Rows from block 7 of the text encoder of a small contrastive image-text model, named by matrix and row number. Rows with one number belong to one neuron. Each number is 128 + 32 x the weight over its row's rms, rounded and kept within 0 to 255. All counts start at 0. Numbers have three digits each.
After each neuron's rows are labels from the 100 texts, of 14976, where the neuron reaches its highest value: "fires on" is the input token at the peak. Only what is clearly more common there than usual is listed. The data: rendered solids tumbling over patterned floors.
# fc1: MLP up (text_encoder.blocks.7.mlp.fc1.weight, 512x256), inputs 156-207
# fc2: MLP down (text_encoder.blocks.7.mlp.fc2.weight, 256x512, transposed), outputs 156-207

fc1.39:150137149072086156199187104192070134151153130135119172114144169113108111122127135102160110103116135077124139140121116144164110039129088141119120114175154131
fc2.39:100135129144122190097137170112113157137151126131117139058094126131160117129142199124185070110175105069049108167043122136132087127105150104154078166135164066
fires on: "purple"

fc1.419:175119184100101113130111078179129111074186125169123197151141175094093140112143181094131111127016103144107108118126111162114130149126124120160126130143098127
fc2.419:114095113179142152150053107127106134135123150073096103109110123126119129102104068110146130177130170159068155092106088127122155123152108093097112152122080137
fires on: "jack"

fc1.119:103119099124114129066077076126175145158120089172110139139150153145147119179131131130119148151090166121089048106158143125119127100076120112029137155137117170
fc2.119:147181127143094092118072148109168117121133117100173090088095101113115198151141119094077132145121168191189121162106177124190088102127088077131162173122182158
fires on: "brown"

fc1.93:136120157134124079135107100099083108107137164152061141131134134088166126123168092094142129110111131200157142187099195151117152096133156127186130147040146165
fc2.93:102154135168128097096101132128116069143088157138143071108120094105153143111191145146117094202139147183166144233120155122105130143127163126053132163088149125
fires on: "pink"

fc1.203:138128134144069138108167078126185177160071162113157125124084089112107166072101188155205130082081115154140201125110070133112115160140134117176112131177119097
fc2.203:092072197090138137126147159152129103157181183173101110093117109161136131139103126092061109166110135113135186166127172160118136130160145112157186145171104121
fires on: "block"; "striped"; "and"; "blotchy"

fc1.97:160095078086146183120142108117099096120158107093067181188155132106128145114169161094105138188112136167136178097121075101162118157144161161129124139074144108
fc2.97:132190098163117005144122130132177135144121105125138182131132116153110077132144094112152120122154097068161111114161199093114118108123092130138188130181149136
fires on: "pink"

fc1.45:100109099075158124151129075125100137137143155110095157138135105128092116168119190126154112082075171113130171061123177153113084035104089059113100121192217169
fc2.45:138147133114170120106118128124116126130124112139100069179144097152062156128062185155178146129128128130138137119125152130141154164102115129134142084088070131
fires on: "left"; "right"

fc1.238:193137136180083159114152137184127116115099138129119126089089166129126059139136124126135088146129150161127149117138230136155169086090136131148146116096129188
fc2.238:074115118080173182150150097149107164096144173100102180158078143154132147161099195095124106161095155078140110160084043116128099148113094073104076149169180140
fires on: "pink"

fc1.436:179120153124053108119117102150166164128125149118155127128104112137123159091136146178098111108080117163129076098124099135142124139115153138174156135184100106
fc2.436:114106106100187131195119100173113185148179136168076077113087119110146133093089128145103108135112139099145152148107159118094097099121143144124164150151126140
fires on: "star"; "dotted"; "cog"; "twisted"

fc1.410:157129122164137159065178111139119197166162066131096128168131118125153103109073138109167149172119086131122093111155040090148175119143126133131092109195138122
fc2.410:072160042099131122191123124124195059145125174131175155068162147120105187128110135158113114050144126117086130107090169152159140138126103106134123132095101121
fires on: "left"; "right"; "torus"

fc1.228:188173181163133112104112173190145112121146129090151162111181144141067088071144147140171093134052121117135161073119132141089145096098121130082141084133123094
fc2.228:141085066079110132154075067160181162175146117135134122146115161172179137118075129091096124119123071139107141119107095153153109121119122136163128160165168154
fires on: "jack"

fc1.264:158103071136146216148196080117105116105099123119139147053144166115139110106176193119103132125166101107156115114169069119087119193130196136066132055123130109
fc2.264:080146210126173081051103175070102103117094122209116115113055126109099132187126116101121158151131124097136138114134120124149158097110112110168097088117144129
fires on: "yellow"

fc1.194:112158105139123191126171112148140128120184072160057122151111174073131111141138179094083120128184145116122089154168034079174078144115160125141106088111167131
fc2.194:103188197126134124090144101095053163109113124148141111131117070149130089159112145100125098107159131111084128173093238144149098175097151045075130161136158167
fires on: "purple"

fc1.467:188136112101138144151159058129171108141172127116144179216102121151122136108153129084099098106062098128142084134115012136095148154155126101175122160124109058
fc2.467:056108107147124156135058144084122121150106122118109095088210200112166155142105124093126135082154154113139099104143095127144171124143178137099109193090102116
fires on: "left"; "right"

fc1.81:173134114126061094213108141104123157064149126152144150185069116112146124108141134129191112080105087199052129108051130115089129146126114108119092153151065091
fc2.81:130124111162145105186059107137130151149133105138159131138166111141110086132103137125128142083113173113168195107140136175132100177109124181130141088129188130
fires on: "star"; "twisted"; "block"; "cog"

fc1.223:115151164101040194112142111116140150152103114107096150098110172146191117121135100095197138182130183100100097115160180162082100087075119086145139150159165171
fc2.223:129170098136097100085073143110152137111125068143163125114101090150146198160131110139117140176162176214167078144137155128189075116146092051134141150140150177
fires on: "brown"

fc1.452:151188135109169118185106045133163122113193028144182151104158122134119111143078087138114121128153077142122118153066132167122125104133121143102114182113156107
fc2.452:066114086075119129105107138177054162152157145126128205153157143095144169119151182181112113122112132152117129079118120133134148151170116161131083071146149118
fires on: "jack"

fc1.501:161103178165134098167162117123145096085077140106115094131095129097153088139144108122114109137128119122134150124119186089115127074134214076092136140095154143
fc2.501:136172120090113107145057121106091052097079179148104106064087148097178091129155182131101089143126152200175171192092163112094126113139114084129160095118210091
fires on: "pink"

fc1.365:163127147131069081164062077105118067165122113077204072061160169110104083132106113132121097064105105105123131154111212152153180124107199148079146164152119177
fc2.365:136123170068182128143124128136085136070127143090169155155095068155088103083181125133133126182151093144137100079106086113149106086146171067155132138083158147
fires on: "jack"

fc1.417:155089092139110119160105126169118106142093087078135210185093144150144146150111130142115147102129107112139158067139128145045150122108163091122125165116080139
fc2.417:142184163100190161079114140129107103096165162109102181115116102181097138131133069127133139094083165148202178086103156136089153153143109174142135104107094116
fires on: "jack"; "orange"; "white"

fc1.428:189134152136053042194146119118099150122165159086158151131163139129115088126104116120139128112101137163149205104146092153136099188163144146137129155080095132
fc2.428:131089142077183137173106119150129157110166161110165053117165137160103095178154120124129103135070086069141170089108066143080046118149152164074104145123109102
fires on: "jack"

fc1.341:167143139094130194168139139133094110141192089163112222120107134129159131127110170079170114101113134109167181171112090117130124129152140149092125090138126118
fc2.341:149142166151120150111154153107099140139152152158127092081112122124122092105135147117181093108188172149038073163082115127113065161104114108203073132170153096
fires on: "purple"

fc1.88:154064063117054106098158100136147147124118089172169131156029107117131196175120102116104152150166147159145075127102154073165127184130121049110146147109144149
fc2.88:096131096099141121104107153064183065111150128144122155090113122181114135094168125086109151131122155135199106163121145085126095057143077164157146136133126081
fires on: "brown"

fc1.162:135132162153058053148192095165153199082148111110159175103084117156140123065104169132168126096092108165089223110127094157105112104114135150165127137168099080
fc2.162:138054137055141146102103113117150122144183174154144059150117131098102137164127138134091126115048147129215118144117132125137107083154159141151157095191088162
fires on: "star"; "dotted"; "twisted"; "block"

fc1.195:099127142063130097215172088109138136139130137127133137127141077086158105120148167092152154131086144156167124155128022120137087113149153149130096093083137137
fc2.195:174169119121089161128144134112104077128139100072117159111139123120161156152127143087091141129127099164201152173174116102133103158180128105065087107050142098
fires on: "jack"

fc1.196:200124132120168179183153122135105163156113195174088125115107123091136124119121083124187105145112166124089130137141163150119102047121138120070117121071190183
fc2.196:052115071127095144046118183117137089109069074149171141135115131159168078138084168183107179117150092135114101094133129091129154208115160097125121115164141126
fires on: "brown"

fc1.309:177133115114099222165188121184113115139162156105093177130129114111152182145110127098186092164127162162140183156125187114159152074141133105114132083168131162
fc2.309:098123067141128157047116140063133111099115078176153149095044113134151096067120179113162158144196119098105079110088101128152080196124129140167121205142096123
fires on: "purple"

fc1.49:154169184079121204194186119141109089132193116138088207111101144111125156118127137095173112097127139117142167145084064137116108115131123165102126116143119108
fc2.49:123133110135117184078171142128103135131149099115176111080110139108128102114137201155158070137198138162105081190112138104114087131086125116185113119198155097
fires on: "purple"

fc1.236:152149200133131109094174104087162150104140108190057097099092153153134118161088055128124096084097140116192077069134213129122136231108114160157117168096165193
fc2.236:139141086152101137197090156129155145134128135065132153213114119129129110083152211116117131155093151147073100140151060126167088108119084106120126127128082132
fires on: "brown"

fc1.103:153120105138127051031192127160104136105093105111117148107175134147132107092118156164211079141117142125137226110177155115155103127126064123163115077096128147
fc2.103:106176102112112104171113110076122120205139113141132094024149133176154125148171091138084113081157126109094115135100131162179134162125099139140092117118111149
fires on: "yellow"; "chain"

fc1.276:170127068107185218197160157133109107155183127127119158091119111161120160111130111077141099120159165092140143128088131101124160146143091125133088106160113102
fc2.276:078127106157155185089132176113123174105136038135131135112089087131116121140178167132158078120151103100106138183106169120142120138133139155165127129130158123
fires on: "purple"

fc1.450:151166096187046168073197124074145165126113037162124143124090132163147088146147156104161109183109157113188152109134179131117119128091136127156108166125102169
fc2.450:155177122115079115061075117085140118161085090091160142115127111187130137114119111134096146132175145148167094170148135156177063078110108045116152161128162174
fires on: "brown"

fc1.76:139139042154090161122111133209145143124123082118184070121149172159100111128149081136145127048114106174081143102153109050105124127084156106138083116053109122
fc2.76:093107130130110081154093118162134203100040141167094117159178131099132109152098093102177085091110122148154102100123121153139157093128138139112153135151171148
fires on: "left"; "right"

fc1.315:129166151066098192143098075125093096176116138176129061133174133134085162108123118098111153065055102147172125096157039099160143159100132121167024145120141142
fc2.315:171148163147138146149095136081140157060049157190112095127104157135147130106110100119093070082078142166136127081117168149170175134156128180092151096166154104
fires on: "left"; "right"

fc1.415:165142134098120178206227124175093133129179145103116132107084121124186122099115127089163103100146120113137174135130129173170104131130158169112100145182111089
fc2.415:157144110121165182078142134095109125163085082136160173067135134103090128102148195168179112114145151088113056161066155123104099114104139086109107181124192145
fires on: "purple"

fc1.36:117141150137071179143138084168095136121132108107116084102221132161108075129134122148095125111089100175109199095167164112075140177097115123101126148096174080
fc2.36:074100157145099149128087103080123215097077170145096105105157131128150133194126113063096134098085117094137052141127108112162192110141147133165083101125123112
fires on: "left"; "right"

fc1.22:180154093201092138073081058102180179095128104148110118141140169133129140130144113122094111190121120141135120093130116125097091100121198155125135146151091153
fc2.22:141202095133109095159126126155155114101114112090159150176109124153151148144204126140173146141169146132173160106152157106146186190110065103128109100121130127
fires on: "brown"

fc1.35:193124167112101032053201126131122151154110081105137115093090113117087134143082072140104141128081134121152120076086224113112124127150137146114122158103142071
fc2.35:125153070050214198126121130103108084116162138107103146090122156103108132114138091153096173199105110096208171146137075146150178169172171121078149077133119129
fires on: "matte"; "glossy"; "to"; "link"

fc1.414:131125144087165071187147132127146139114120120123087146111116097093108136126135141098139114108045108151129109141078133128162072126114134184098157159102078129
fc2.414:092127112061164188140123109093108170087120152102125104105114139105112110166121153154103168175146100175130179106197165137098183145174174106047092110110117082
fires on: "matte"; "glossy"

fc1.494:131122117132123067158151109095149179157098102137097137157086130157134115122092138118179101129133130109161174099135023131153160166120161183102156116183115081
fc2.494:098130150062155091182221150098150109106149202137056099119198123102139122093076010107102198171083084099087116152094127137221137121142093146096133111090125076
fires on: "matte"; "glossy"; "to"

fc1.170:120130129121097084096121097098109098153143142159098120131153112124123123160129103132103100159135134213154176162086159107148096119120195120143150132038167103
fc2.170:156141099133129130141092169150122085106090155082111091107127107102167116116174131160153088183131105153174095190118162131114128117133125123095143131118212175
fires on: "pink"

fc1.367:142129108144082157086198104145118131129119179144157143129181118160087097104145121114093080060074094202095111131136072113108190133136142139162111122081129150
fc2.367:052146177182094153143118087079140185109067114167103119083141145154130156124066086085129128133154114150179125095140114102157133135151150182143127210135064156
fires on: "left"; "right"